Weights of a small masked spectrogram model.
Data: 39062 training examples, 95.7 epochs.
Rows from block 3 of the encoder, named by matrix and row number. Rows with one number belong to one neuron. Each number is 128 + 32 x the weight over its row's rms, rounded and kept within 0 to 255. All counts start at 0. Numbers have three digits each. After the name is the row's rms in percent of the matrix's.
# gate: MLP gate (encoder.blocks.3.mlp.gate.weight, 384x192), inputs 0-95
# fc1: MLP up (encoder.blocks.3.mlp.fc1.weight, 384x192), inputs 0-95
# fc2: MLP down (encoder.blocks.3.mlp.fc2.weight, 192x384, transposed), outputs 0-95
gate.184 105:088118105141084076190138128110096099170093108127142078088143115107096145179078090094135127146122160117111195106193156126117093162099155109169143091125104122162156076163166108176062102103166104104144148126157141084104134114081181154094140159162121068155157142056100101133161138101091131174
fc1.184 100:138114161078126124082132128142158168086177109104143189162044140131157082094122097142075151173097099129149101176119119155126118125167118149145085167115160141112127133135128129055147165132127179128119086081135081172096183166188136119230052106102129132095102184134152120112131106145123120075
fc2.184 107:154170151151189154098116113125162111073148132084130117126173125116130160072143110108194191115132125131124159136189076121143107133061111181172104135165144115178160136116170123147131156174115122116117125145122118145148122169111068071117065081086125107146152135107100063069170139091126157150
gate.185 106:157086112121148119061093161112165126130196150114158144156129153176098078098130118108188118117160153122105130180084184118095064105119089116110165135110180111140078128128130130155096109070106153142234129151187080095117056150163120121134109142130081160091146122142086138166112079072111134153
fc1.185 098:112078182112151099083158128135153156148116103119118135155119127192100124094100177091141176097183171169115080171133155150151133119112121070124087130137127158132152100147109187178089138092084190083206177137155091156106059156183090161069149152143077170092183088127122170114080091154108100182
fc2.185 116:113130164142098174106139109117135146120032150098155115077068107133205148135158115124103142137142082133134091097108117165199166142131181182084116127156191115162157150100126082163109128113156101149063074087114190150171156166172200104160129101093107148173076132106200116131145097132111154123
gate.186 110:104136096070115054181097086114140157080125102156119156150136122112129143142122136105131138127108117130141139141109137185090080109179084151138128126102161095133082116092183125089134112148107096106124102149076077063181131164101128062149103115131155180069072141089162118106092108079144170118
fc1.186 111:167105118148139178122119134136128100168088123081159094124119172109069103054115109135087110109095160121157124155115158135209193132101148132125087174152072169136116198165084133145078133094172139139100140153153196163091138087164170185112114104045140104155159151156089147133178137148205094127
fc2.186 121:155108121082131092089075178126185134127161144143109147128144083114110153124168145133166079095129134079139145135150135149143157162131108140173067101079078073171143184148146198127128103088091133144179151120164154139114136151105116128111120143072113133085085099135086079126117161142168133137
gate.187 100:107098111111107110125134171210100099065150142148129140192160140202113107078160118156105114138124080102172140113106143200175121168093145111134130136147168080093144038114108095111096069169127164100144135142116102152135149146168126085122117132152092177136112122152186115112184073119123167144
fc1.187 103:078155128080107149127151114100113103112049132113166163228111129106061157114206127098176194181125100149151097135081116185113101111098095125134127128145147026097091110121108146125126102121104123109120143154142086170104182147115132138110156116097126116146097163108138148157147119127206111078
fc2.187 096:141152094075098163115128131137147128111156126136119121165150136199108179124098069099167151124157212167118077133173126184075115135130072071116168083124120087144124151146127171181125096114143080111142164098105168199079089095103190113106136155115109178139132127169110135129125109147085115068
gate.188 089:112121152110064148135147123132129071218156161135100141123154169143060144143213171090142126154158130104151089139132101164122187130142121059157162139145137133100098159120117190138170124149165101137169080112127224160147145123086159140146095140134136092116140151140176092123183134090141113122
fc1.188 094:101145164168133144079139125144149118122131197141145139120086152143142121150085096141094146167115136108077103112086112104141103081115089118122105145130100113102121081197094112108131204191075161166048163089181141125146160139174165119109136063139139152193135131162179129089092165117130142146
fc2.188 079:097129161055129135134063180138156101142117142103140130158141116106125127117128187133105121072135157094151141090131171161144128136122192124056150115191145129146139167115125163137167147144115190146116128091094122120118137118039138130125154129115115104119162142124103176160163154102097116076
gate.189 084:095105160116101163129093127118147119136086135122137084179112134104095121125090124121133143178146131133128121136174122146170045044189151158159121088136101177130153157145132144143132117052138146129161155150067105086107091177131135088191193124084112089152158168186120176151099130129120126123
fc1.189 083:086095157120124142122126134102173111105098088147137059187133113123139142162098095102100124131142155097112100135165090081187048037152167166147126073127081123119112177153133154118123100139151164110153155150123098092128083169137138035186216112108124108140151168176111202178098149146092147135
fc2.189 093:116146141146104105149152147127128161135047194077085117156100039181145107139187184118071114137163115101134156161058150146093114179186141094144110086155141149140135165102103119104140101140114156178109139076183102100091141150164148164139100117081123121115070093105142143100097162145120114138
gate.190 089:129090109152134174099136095122120133092097157173079145155170143101102111141159096129122106171158136104123136136129087134122143171122093127183146105140144094085122132069110122122145086106132073105122134201093140166138189140180118128036183126121085169098134175066125096143098103088140099184
fc1.190 094:143053172153112128150119139169122095110109129124084144081146121128096125133160082176122083121108097151156105136187092149198182084135115099151103119113141028086107211114100166086156088167113126110173099144146117173113113133160145161028163090150073130130141199088090105085095073164116126203
fc2.190 091:114117114148157118140151181136139126144155130118155138117159119103187068136067111165164142177159146066103180138147155106057151122141135135207094119104146135128152142142089118110123093107113120156097127151107187103151096114098128085140136154084182106128172078181108072110040139092126119089
gate.191 085:101152106159154137156108063161182108103094132171142145145143136142161156142102112173185101096080202112163107097179127113137147099140131115109071157177157130113184089127091065133173154169136090156160122163112131134159170103137142114111111126117090104083126094146129144020071140085139087143
fc1.191 109:131101089145170176124181135145157096112086132165120104121133134158070148141113157157119095114080131153111180072146154092140151110076121082118156098141127071118181147098110147155188130118145112160056131091122129168147116119118079157102043167115129179116116105130123169121118127171123126129
fc2.191 103:065106179162096147129136167117147124079126120165110083125067095094101170154176189092080120131132110116123156140149141128149119200152121132117108086107100140067067138076110203151154159105124167172105146108138089148143161108117143137153141155106133114184150181187156160201192135099130118138
gate.192 119:172132115124144117116104154136081107154122110107087107130198163188094159113104129165153159139141095118120072136130137114146094095145114154138105117119056120173125100046164138111183109104132135145116074148159121052105169156069135166150110097114114132139163087125121076118162156147075154162
fc1.192 119:095121124110106084120111079142136138128128129138116106100061111093139140155117124095139154173125167147119189109119106146122154177143138098101145154136186127127105133223103112161074156185138140145143152091099147173122120146178105129102169134122176116170163206119130139157126111120163125080
fc2.192 121:127105126078103141141123129164176147168071130127079161133069165147102134140143126122125129193133162050136127128093135162151143157160143152125096156225106113108113083098120146172077119135159149114177086090085130160111150126126180167109128166138189155148140143106114156118169127155146137119
gate.193 095:084134160131092192164181105136042076120148115172157122093068119106139083164127111060133098116162135121097094085130138167078162125136130173086146129182108084138161121117184094116138108089166136114110175096134138121131163055143133113134147090155108143080140059149181107124121095119108115088
fc1.193 083:137176111185145127154149101114119118113136162159170097098080102160112141129125095147201114118109117147117056119099129126129100112062158085063152133158095104168178163147161081066139120076178088148038161144190098119096103122052112098118147137128082151083158094151140090155118129118102115154
fc2.193 100:150123095157132126183157102185138195094095120129147164092172103111097068109140075121087045118107083146143121132121141140141076130149107142169089144190090147136143068089102086130128108127095200124112129058157124163153163102083126149103043173095094090186122131128124174146136126130129139160
gate.194 099:153091152117106111118124110170114106140184164122159119177158139112121133168172178102144154133131094120134119144107077123096073130181192130089176187165133098174154133175162110103115135075188122174128111032121122088158095198135145096182070102052146074160142091084126134102122133094111120163
fc1.194 094:150126164090168136103143130140145153164195153132125100105147073118097145102165149096201130112107119120128083137138131136120067069139101104065076097204184153095132185163136189119057118120131171139067164163131139106149146194163175121141140158106151128146127132138140122136102142056153119086
fc2.194 092:154174112178083140132112116082185149060103116108139097076128125117185154128154144162106129102120106109139168163152115075226152165101149159087102129077186125170102111140154167134075091136089120176158111150100143135120091066140115173091101104059085163116106167155125073155099090137196141083
gate.195 117:161126130121093096042104078121142081092143137190092142167169120175086135168135119171124114160159167101171132188026106183103132132106149111105126061131141107134115128110146090124117076136158074164127206140088161115118095042120130156159078123091060188185093207131153129178080105172163165148
fc1.195 086:200125114152158123187173159132122135193147070093140182119108106102148145099147105187089129102061107148090105090184161096120164127115156120089086162150124205132107164141097155159119196173118133094131105067183092164161139139109085155144143158089206104087143110119127138107144131102099063090
fc2.195 111:133167150133137078072127114169122081080098125151107109124162132170084128139135079141135120132170153128201151174076096178135136115096187089115099060100129070144149104133146094128141058134152086214159172139085129139107099110133193153134139129152114181183112163141141185107119146147185122159
gate.196 101:153128129086067134181137108176134142181107080150108160130083159174108137126169152103160084106085123078126132150152156138112150039112111174197169125136129135135110111138127121107124093111152122146097106196131088154149136140169119131070137081125106098119125170093172144112102145108170108123
fc1.196 112:087151117108116177122079152094170187107158143124143115152182150092167145109114164114120110136178102156106090079093133096167126186110136124079085126120144096045139179163128155185132161141071169111100107098129143101151100087145126180145093157154114113171107120133147092178115122129113154132
fc2.196 054:105096151064138148141084150114198103072140135133178151102110190103141107137151152120121131136149127204075111055138075106172142081115148101142138118125128120084144153177100140158148137080107164083109107079152149146098126122121151154135075143148109168098138035106140099169115134122115130155
gate.197 100:098135090085136117112139135096119110146140169148110133131204128125163120108093123130160104130118110122144107129120103094085124188136079136113125137116111171196136118130139120094162087086073114139136118120173171100114102145139122136128125077127093108093153128181126075171209104143193076162
fc1.197 105:085172117156168144096087178140099119176088187135122111114133174109184160125100079101193113116160115097128112130120112123123140169120115131151116110140104164165130170093154163136110152131085041157105161145120150146133076126161153162166151096082115150148110067152108123107117112124141091174
fc2.197 068:082107086240071185127103126132107128122090068156126133094119162131108123169084150093135154095109031088088115134065137158127118157110156119180125158136145117108141177108146127143114179202098115150139112132172136117135114146103156141156163119100145116158161083139105136163137142115077185105
gate.198 095:113141058097122108126175097126178094167079187094130150209151105132197140066099131140065175164107132159135083154118127194136138110094148162195156218149082131108120111175113138128069098123099163145162185159080094088079110118128065120094134113083172100149132107157135164103104139139133129107
fc1.198 093:084164182103135103146115130083103138110150094121135126133100098139091147122216136157116146099154111107122139119140145130113117132164080155087117085125189188082071142096145160077142108129132087147058111146147121191163174119137173130163126177167093120082117112114148079164086097157136145173
fc2.198 080:153096131070174123073122111134136172139049149168170101132176149103108168151175152156095103111154142153106120104124129138125149132156107123084162163115097097120168163097135166157163094108152110163175173137128126137035097164144083129066139137107155120155083069135142191082159126104094088133
gate.199 094:110202089130157088147166174140110126104173149135129129080155151147067159140163128147147111119171154122124146148191161161059111081113121100116077146079107128077110150111132122074102163122182144096123130119156129144156127115139172134086132139134091117135086171156114128124161161140114086050
fc1.199 103:163148104158195134136162154128088157122098184142123171098121153197138154128200128115113109087117127141141176118146159173091152136114148131159128164084043097094082147146138111120190125114169085117130125170156088092183135097124128180102192112140130146142139133112109085138116151167137096125
fc2.199 098:092113173156119166127165111152061135170138099110150114126105119127111056142064102097138154117182102115136185136105170184109119140176140150092129146120116132150165119105109142112138141145136056126065130203087037156108116111072162150162137122108176109157158095136110155129156143112067115147
gate.200 094:148158113120118104180181152154060120080074154074162129107132184133186121112100066192104132101129117108155119153153141097154119132059110101106134123195149170167139099184114098076126108129128121157172137111125125141081129127171069152134120115111176145168097151093182112129142128121154123171
fc1.200 091:124187129130124092149170177158110138082096115093133118104128183150148126101115073177105084116157135140125146130179117114149121130070139111136107092163120148161138116173081097100107072121183126139185169094122133133080180126155083157136140128139168131168078135120165110162117169135123152201
fc2.200 081:144105113173180132105152137123092136058132107145098136087186077092069145139171149123128134109119041113127119124172131169123176131105127135095109105106122107136185127134033113179120098108085140121070080165116089192219102161119148130132139118182103118101143156117134125125093170163118163115
gate.201 101:175105183207085156150054145169140149101126178128139161068148111149116114131113112140087170107155105078109165140144129088109145149048161136154125115130149046080099107134097121107187122139177142090142172177177134109111120139124076173104129132146143128137079165096086153160131133146111101163
fc1.201 095:111081151066105105089121115077148107172092093157209128147141072120140123154127141115196150154126170180141056151077188140130118148158136083094126173146135169052161082081121153128100137153155108178093143113141147167141096134066132076119133165106104057136137102107135145110118159105183097102
fc2.201 086:171130158109098146140130150112142175069117152095106155150150146135114035073138103132181121100199116139073100159125134167130093099162158141170145117143094151108192134134180124146083099188161151098105128152106117179085064081105189110131165125124208135133087148130120092092131132146166130162
gate.202 090:075125117164197110101072099142155162133113129141153171134150126120135102120155120092142105131146136131115119146174154110077118105153081143092098232091155147109147085155162116116105098112116124107156103171117166146060094053067130067141226156068122166094192109161112203106108171150105091146
fc1.202 086:139108125159113107148141192103104164144141125127104131115182069089134126127067109094117100160171156119093122103107141090154113138144153135128133086167109114096154191145067133151104155151199165125129152077076128154136136190137130183120071077185124118124081149084148105127126088154194107090
fc2.202 081:068138085116169102124123058078102176115129132170099144069198167150106113098105138126149114103140093132146119126162125132132129155065110154109069128109164112158122094161144125178147117149153116084110136171073114123093159108156080124121212136134134176104119105136110196092150116174076120194
gate.203 096:108104115151147132139125128162119132087081171090106143134095139183109126150162071141143090154177078095162124103100125167127137075104139183139170084096116133076099095139095172071126089118128204103162148157092118168092154090134115120106183101105102071175189165150141112104135133189146112172
fc1.203 102:152109123114150182066112129066136124123125071117183076122155138056156083145083140124121173134130151148094113151103081099122164152190147076134116133136110136186092076112163138123098127116116081137145088169109085108135112143104197097109139160204145063117131108085061130193190118133086119156
fc2.203 098:138064133119143116086106154120165192138120179090131154163115128204152099139083151108134108138100119117114137103161099120204108167050160190136147100138170188114135133158101122126107129146166100152165090090114175147117100163132102050175074091184123092128074110117144102114139121122123099102
gate.204 085:124138107156099117138082097072150149068113166146058068101144156079059172125120126110255103153146109140157127120074161174099164108114092151143130139134117100125161110156159132105164123077166086113076102169143143095128159102108157146151120175119125141077085100131124138144102138164116144146
fc1.204 095:138166133086177172167142141121133128109142179119123136102157102096167120118147103210146087127155107153134105154144059147098081107099071102135073148182117091144122092143111120159103087155103106137255117141119117152134194089167100170183101109145107099121134092122085139144102143113093145055
fc2.204 088:203105153214142186192144111139165115096057146102130159121129138157167108096105088061105085084125126166105118165154110166141141073160120091153109147137184118100113183091091090124092118139102101131102178126142069125125157135124119130106081122133104140162153196151153152098119122115151125135
gate.205 093:059152110161159120164126161138123104106120063136094105101150160208082102130134152128109108093111098157092119148120140137065099113084126140155147114127120148101088159086167185104062103158126102082113110153149109146128135134128131192123164131107110180126128147140084159129081125113147115185
fc1.205 096:076184081151094069119110101121142147144177119140161138101128150125086122094148077102172135153118114186133084118139152096033060063125129150130156108092125192117129155065085122114083099104089148088134073169097100093077183167173165175111103109114124135119116183109153120097094081133135103185
fc2.205 101:129126140145081143084149089129095155184117116129128172123082148161101177094105123178161138157098099204163082155130123141188132073104156131097146110130138088149153092120112134092174131100144111123148156085101094175128128115145103167086107160108185125119099098087182193175108085149144130076
gate.206 097:129143113112107118119108156181141140056115099182096114075083180054153100118128085071094114162118137118155101142142138153129100126059157112144112151063067167146080168194136195094093124141154158080111107120144118180097122173125095033131196165119132133105160079121145124178160171119143169126
fc1.206 101:151158115163166126061122141145134139124042148102083111132137118149170115116094117032109146160115072126122115154107168138100109103158132098106156171121120126142139187172151117134079085131149159103112149147191151141099122152110100100102172127122239117133113146109131115168037150163138105122
fc2.206 089:137133111192122120107175063078118089151082147088096131159133017135129194127115121073161156085098107121131093177086162163117128155172134125119097126142181103128167161083162091098107155150147096160122072117126153137101081111110126139159120132105152177096146103161159137114066140149114103123
gate.207 089:143153094115127155140118085124130105083157104111098128118072110088148054124158133122142085117134161131182087105136096125194112106130171095052154159102178109132135106146150105117119146122110113105197071151140053160127087118128205200160093076161130129106136116128139134138101122104112181139
fc1.207 092:113126132133133186151185143138157129039150124138116145133079102066116085163082097075140046146110169076167130084156087125150150046176119101112106147095182135169119133128105118151094158100143112128188061087131112141110140125110186124189174066084136154178165134159146144142106152118130111111
fc2.207 112:123148125154112143139139115096071079142138112135097104105182119115092134090138158118140114082097088159205125121144204200123137121174147073136163096117110121091195118163158144113127095142088111144168108110082128190177066104127156085068119172124100123154101149161174178149181158153111172093
gate.208 092:136118124158136112104118154145127112158113153076102163145101154076144085128092164143150109120146155086044127173137115093122095099149113104095132127145189104158092117059102103134137099141076101092080129071170083132090126152138144153198119081060112162171156153127102058087179154180112126174
fc1.208 098:147092119171163143066120141152147130087135086093108108140095165103162112123066123155143129144120141142063117142122087113157098108143068142064123114165228106151135079026130047126137125119109129099119128103147036172122127155098137106196088099101149146178168138121099076109167161152152125135
fc2.208 099:112076064157118150134161114146088144139102092146114147135152088116086157151133125155186103061150088137170112128152138123090112088166170098088055125123130148138148124142108128106104116158159099191105107166110119229140150123153081184122134141113197091131123125160166140117077107126125132156
gate.209 100:106118107143133125141102134131147105170146081075125147156141164171145155166211150158135055123111082122132119107127080088145201154092150118147172111120079162142113121090121185144132125150075128094080134213139099161085150124128117121090141102180092179100100134104180137086122090071121111090
fc1.209 098:141106116118090080144126179154147134119113135150077091141127144104115158135062144084106133153150065129142137080110100118139166113134116155127101152120122119148161137082110103122138098140164114159123182137088124149171123122104109172126167089100188124164122104134126122137084101130091115136
fc2.209 092:135156111159097091095130139119100205150132118132089080097109088134094153150056087151140129118134106147153176123119164132137094142142139162111091168091179103105180147097114119083117128116050089170139130076133120131183143105132163090153132102140202161179141123191135141150102141088137161126
gate.210 094:097112148155107122119101174160104171067133075158161058100163119183139082160163110124121142106108104150175133131130115111079099184098096196136153159171132107149131112125122150144118033139158090172146117160170169087149155132126093148159125122139128154152152177147152066146084179082119075129
fc1.210 100:175165159131156170144099171143117154079155159164112142083203129096072102087165139118152161163099084193124146159101142093143148126123116126155153097084099084114104112088158141100096089178149097118136097119153188133116120096141099138060167084148117173180126092154089122097117134153116130146
fc2.210 085:135131084113150138188196096155125155120138205156096122156159145150166184123110171125091103131109103105093079165113140191152180117114114095118084152103087153116139137093149163135104162144101122111146119166135093197121116132163108055161112144101171157105166085072122136148129079133128145144
gate.211 099:134164096142147101112184123144131169080156151110107123122136118074120120103104106038098145111108136085139120118152119134146119111099132093154113074113107128192141082136122101159146162140080103171111153116140135158081136138156139115164121121130174120060121163040080149119224124117124192135
fc1.211 090:166101149222121168153123144140199178132087151162070136067146144097139139123148166137120047142140118116070135162126155135120062177122121100092116163131072142167116104083137077159098095171157166129131143109079124114111153091120128140140123118129067098094125142181109114195118136150100169125
fc2.211 065:075101091134155155092148129125110159166189101154134146094110099156139122103077083084139076147106117068175123129151131150150155098135107100148150138118089145123108056080074102142154119139181082015151112161153103129141169146138087101137157098140109121098172135083168135132067161153141141082
gate.212 102:095185128136120155127121189112162137134172109135155116125174126153088136137134148096095191170203100098107144140156121091151111185100173139099115155124135120098123139172104152126124098141142123081161108105124148140122148039123154143118178140137141122110125172124179127105167141138169075132
fc1.212 100:097120143133090110112173075049161143164126077119165099076117102100109110096038176118152109127155095130149088142154119141120125131161184101121143155117135176091109073126164070109095134136170100076093156112097124160168117125065115123104169125120166151090136122122135112147148087136121146119
fc2.212 088:091136169133142121141131124106167119135094170152107185183064104152108119186108129150100103126144110107106159108155181137140042151164140129027092096112130126099130206091140062151121118081145136183187178166122092147097106096111139097121107180168145087148130083094078161105159110198131157147
gate.213 099:093110093078201174174094121082168129117108145096127118149131171135114106122212095161163095079137206155116125151154075075091105132115113155128094106147149142126081127084142113141135052119147194097129140130157096146151129090127130091132118169153109156171201073172145162106152130102061155184
fc1.213 110:149080103149137146192106144051136096150184173129126145137118108159139109113112102123158114128126176137129098143113097085119109078099113067104125131124129122085106113141167130142106084108108214110090133127165147111131177079173107157129199099144185120152143119190105148197104168071121154156
fc2.213 088:124097147177132151127136153141084178118139139116153121162178071125128122106095158109107165174187133155087101182103182102038129093116182139097114179084096075116099164153094144140133088119126154129104130128163150115173064090094131174184143157124089157147102155166128156166113161190179169155
gate.214 130:141123171101142180094172120089127094168128127144127144115148095112143185113164121168139055135057141126127147167099164178085178137166173107123093053093153135138101122131140071114135160192175125174134145111153050132134103125101109118193131122111161147135094091126076192106144127112154118187
fc1.214 085:133119123138126176139153110156142138170108090081134098115118063154148163182092125132111080105164145091100118070190140083134091081101089157073105166109149118137178136111129135147148116205061133098178083108116129155137180153151118118114135151099116131109102099087114102157159119145109193133
fc2.214 115:123093196151158139147131138052126133084137158121132130099126165118134137103135131119171171134082129145119136140092131147068109163168098108151146137098156158066137104131071072056204125127144154152117137124145114146122087151011180075148106129103167141199110135198145152119165137115118104117
gate.215 103:146159128096092079113127196126130137120158180082124108135138128098178165178122097160121072175157114117122121131134101097151113181076122137136111170104172154129130155111127082096099157074083159098133129107111149102186088137154091100124104170099107139160187174134171138115159159138172100102
fc1.215 093:082121094136137159151097093147173108132107107149141116144133109129077153095102122088145176082078097149124182150147156130083155089148134111124173085122118138127129071138149158145172088201112110127095139121138155101098150141119176135145167111124136083070145081144125145117124112198104143167
fc2.215 097:142116130157141110099108088115151099120174123117113125130101156110119141154128241188102094161097072084077129134151095141137148108141090128128212184133153120113155142182140117078144122144177112114154138095077175096116088102121153115124101082179116073134114049198145090091140185159198167047
gate.216 102:164120099070120118136088061085084124104140096157172125158088168155050161164204213092116066134215118131124110099128155106158172159185124165069131132167145176143087123103094085144138173079104088138110138153159171123114109169121134138106096092158078134127109190108120098134109097129151109138
fc1.216 091:138093066169143131129118105113120127145160078127155135072117155152086100080143141126160080136179078121070126052112120133167143088133148089130122092166109137131125132165104103134042152123135171177153110163097085185116121180159117168150099106168141141073123155127121093122098062139123120151
fc2.216 103:134088119203153107102120174157176132150100143132103120146151073103138096070082071129185108097060147080145150120084141127136121098111164060153068093090134112101142173163116131085095122174138110111190106069082096093101172148166121114155175133143203122122177138111075119179116100168120179110
gate.217 089:113118129060126099084129151170132128190158159089145123144112146107168140113122127133067164163104096163122160159084115116173176154106120181156118096133141102082126189078113165125051094183108145110177115099098133098136055163122168149127124137090079121117119134155190121114165129122111172126
fc1.217 088:115185139140129098182116167102123076103139068114148111126136146141122164113075179148183125044107132126089146075171148157060084124122128090114127178087114155190157107132180182168143144144196118136083142140167132159102119125091101089116097122141123161149088112118104109099108135109113158175
fc2.217 108:130153108099153124104126128115157102162177162094157136126076167135113056119108126168139116138175179188103180132151127125154165118125115088099168136123181061082114160114116098111035127157107042120112144102084109145168093147165172127159105114088150090143164204142125131102176150104159145150
gate.218 105:136123161161083180084100105115168158125120130110101159118155097158107142150132122077061084129189146156088167090142152150133123133177088091093083131143080135120091115106084104129090178126084086132156164130093143155061215117108149102076140115095103105152149127139131129072134114101142089144
fc1.218 096:168160119113116147158162155132102081141164129135152121159143117130145142056154159121133085138074054112160136132094134097121066111153152155189152084096174199142119133052161157141181156072135148107104144128166141065138082090142152113160109155111149125169090141125143101132056094097154136102
fc2.218 118:096119144141103177070126111156117140121154107102122080159151056102124097092121122080111154180171161127075142125135164057148120096115120115100100113121093120108183093101089129132122108116078115119141128141127064133077210141102125147095089103138143116164105148122087156095107120088117146154
gate.219 106:119131077152134113152133137125164180128116066147109078114083098161155078174157117106073110093162184106076110148158093039144063108096142142094097181111123097147178121129171186152096113164139073099120110093118176148114102187170160167136065127145083084096106159128169140143079110088119162094
fc1.219 117:143096197082164158113145126121166082162112129124094148134143097129101201076086088153169050192152130046117136157133160180114197161130109134122112070137155146132124113158183061105125132186110148154141172136153058156139141116079088089146128147125180141141110131067107112154142088183163114175
fc2.219 137:124161064156159125141111114196107152155154159138170173124102111086151134127146146109060144173124169125136093095118104089138144076097151177130121176093122071128119131125121179149114135154164110103180095108063136096094152175162112156114084137147051083099121149107138145137135113095090094158
gate.220 106:123120210104091138156134096090164118163152147110139112183077111147103114112140122068111166102076158141150127160113192140138087128154117162100079113078122142170114178188170218156171157191171138139087192083118172131143099112083141163120165147139154126152090127088150115086126131087112140103
fc1.220 094:119157096151149105127130089059108171177065173153159134114142134122082138132104131117127120122131095197132157111133156156133192105109155131195147127145158166177115093138078100115068182086127095151175093120115159098178123154154115138142080102123116165115128083159211085144140150194126173068
fc2.220 111:148126155119117103112059134140153180159120120129139108141105105096135139147101137119100053147120130136115142182145092161147151114160064117146121098140141132110137149193143141112184118080136150172094102138102167152121080161067093118080136151189147108110077111073112149097108142156132077141
gate.221 096:107134155139158159139111070190175098115098187151111161130106101125147056123108159145127111182117169131149182167121085086140162140075149118134164088111156131064159137114119136125170161150174172098095159180150108146139244154149102132057143099145119144101158154126135061118130087093180114213
fc1.221 099:130155062112170084141151116141107109145170091124149125137120101172133105158113117107142139135080091119158101152134076073159104138196127107053139123132118067172090182135136122172099160096109106191180114063103122169104104131127124195134126100125111121114149128120113163133135096142070158157
fc2.221 109:108087107151136199151091116120154107161084125170131139048145140151088100161134102139096120100156136164146069148131101132121193099121121131122113180079151156038169137133124108215151127145132157099130136169106104134109148128124154139098168100155096127104192139137091109117152084098126133173
gate.222 088:138115141131106073163153185097131097177173096097065094161109131093130182146131090101148162158088116086170205177134164136108123123134134157147142199120096132075155067123149165099118138064094081070158136182135123155103102066053097130093152120149099097096106086136079100188148130120131118152
fc1.222 088:071138094198171124170104127134168097094093124118128081138165123133112127180104169135073152105084115187092053123130082156181116147137127121104159102129182135124106170173102175114116128159178168164060150132092102146174183142158193185116108124103161093079129115089077146120122083134150130114
fc2.222 066:144102104143071151123124146131102115133090104070112111079118112127190090146083178148184098139093123116157060114120116145071173138122142211125083116168198098135133130156131095102139154151106075055164136112130141130111177054071047104160116174161125114154125123111099151080120108137164151145
gate.223 093:115120140125157090103107078134092171154057124138095119100109152138067120103118156145131120158098094094096139135105144146063091163117192146105140169157128154152115118189157129113075172105097187105128162161179137115146100170116204129129075116144080073146158144096157114177084150077145128097
fc1.223 094:156080121155145171184113112194138115107156151156194096120119105129147058141183170115169124123169109155150069122130132140132118142110115119079124097127128142102138138070156133164164123163166069082193124126033128131120163153119029087172117181130095118182114124108167087152098159166167176094
fc2.223 092:108087092140116096095053141095070134151134046158162122064133097181108185096108066099189126140115098145162140088117148134049110123093156152142145132239180160143117121084135148142151153160101151122123130105153127163113138142103135160137093098157078074169143135071120116146125075079151107110
gate.224 109:080135102139120144136175096095161136118128132126168168107105175135081111073140059110084138163123130177144141110166098164172131152162124136118144149162144113083125094095066164133107184131122117123120169151159115139120157126156129118167130091119128152180176099176132161161065157203094082145
fc1.224 109:084143112187180144133155125108158132139094101127169168036118115120134125083121090113098147157150112177082143103142100146181122152138170109152122143131130127123132116097081172147099166153112101142165130125113097155132146158155132078195125150107147154157181125154117139122034135164089147158
fc2.224 120:143137166163158132114159139153093130154104063112125169154124058097153130117085105105132113162102076215042176182119080066155081115124147084127095107137124105147141096090154126135157098169191151157049082124118145132147131165174167061167079137186151135087118164112125122136070099085104146171
gate.225 129:114173079168146096083065101202111121133155165164115129111096117068164079154194129098140142091085124217116178108106128111118117184093102138148130104155138129145107145137133168103160057108129143136070126108071192152115148182143114107121103124135124089162139120167170171136138098117086127145
fc1.225 088:117160066185122180191116139097104104124086075101167164141199174173149104091082132189104152140131156121069142105126183152101100152073074111148127179134074098136133098154127179157094159115096123121135097150141139128139097104151108162094191123110119119115140111086110103113106134154105130147
fc2.225 104:136143122149124039081145144217112137131154142130142084104123099103112094153194131094124109091146149165177148137087138145191138108141184116118138059109116094133156156152164139151152098137144119123133107133090143146101148155156093102123093099148158103133099148177118175085143178169143143135
gate.226 095:146067140138108087188147152179119122127183110135084147103155127144139112098111120105164140073144103111116155087126104181200138174096106135200142171175085107167107108136135102116139129128136171115142080097137099121146063089153154122172208114128138095110166130151130140175145137157103131169
fc1.226 102:075201144184140151130187117145145136132122168160142106141084149172133123136135124152126141123123101077124114161178127096066134109191159154090098053098146148100132119081038154164117149074100081102133154090110195108148145116115120108130111120058079144124117143113113108141102145175133098108
fc2.226 083:131231156150090109097170117100148119079111143145128128125085163188147116113093088115102106148098109092079134151114105126115080124123113155135174137069162140108078152164117135115088140106113128128119142173113186142160102106119151126119108167084094108170137109170088115160152098177131073151
gate.227 088:099121110126121085183129098116170101148180065157150168124162135172115114095139100119120150179108156120068058148142095159143148152125198136094167079119132125139140122178144122111172166139116105132101113127126089155110114123178110157083008157092122157141134094147182181116139172141083127122
fc1.227 094:081129133142140158148159164102161072100055105136154164146148112164166149134163141157090059159160084129130173104080101100075129190170105134126173144144093131139116129120139059144200108193155116122100143086103101154161092122094168178171117134116155101148107118136159134183092135116093111149
fc2.227 105:133157159122148100105143173130140144140166174134122139135132092095088152160112125176125071127102172112154154092158187152169122158118100134146110112113124157088082075091130181172099117115119161127135153116070142105145141090056193031133088125112137093156168187145103118120181137156167096148
gate.228 089:171140142148205150143138175145117175161093164150135110132110116149050148116097086125123154111098160118094097087193150167148175116124140086188143151114099094072137168080125134124142127196138152129121097119099167082168104188138126064179148114155138149143167095047144112094145117115172114080
fc1.228 092:063092144102041100102088082098141113066126072149103133118152084147208107116060165137047101126104109201106148144048122075112125160145150108063137105168153139132151091204115079161133104104126120142193157138162097163104131143146116212088110117125123153121109183164133166106110155158145123120
fc2.228 079:139187128124167123167146169123215112095073084184117083174160096163120170201124139174104158147133145073100113105144144098191155108130176122149113151139137109084098151177104114136078192110129096101127176114133095139124129115148118107155071137020124130121153178101086056088094131111164111120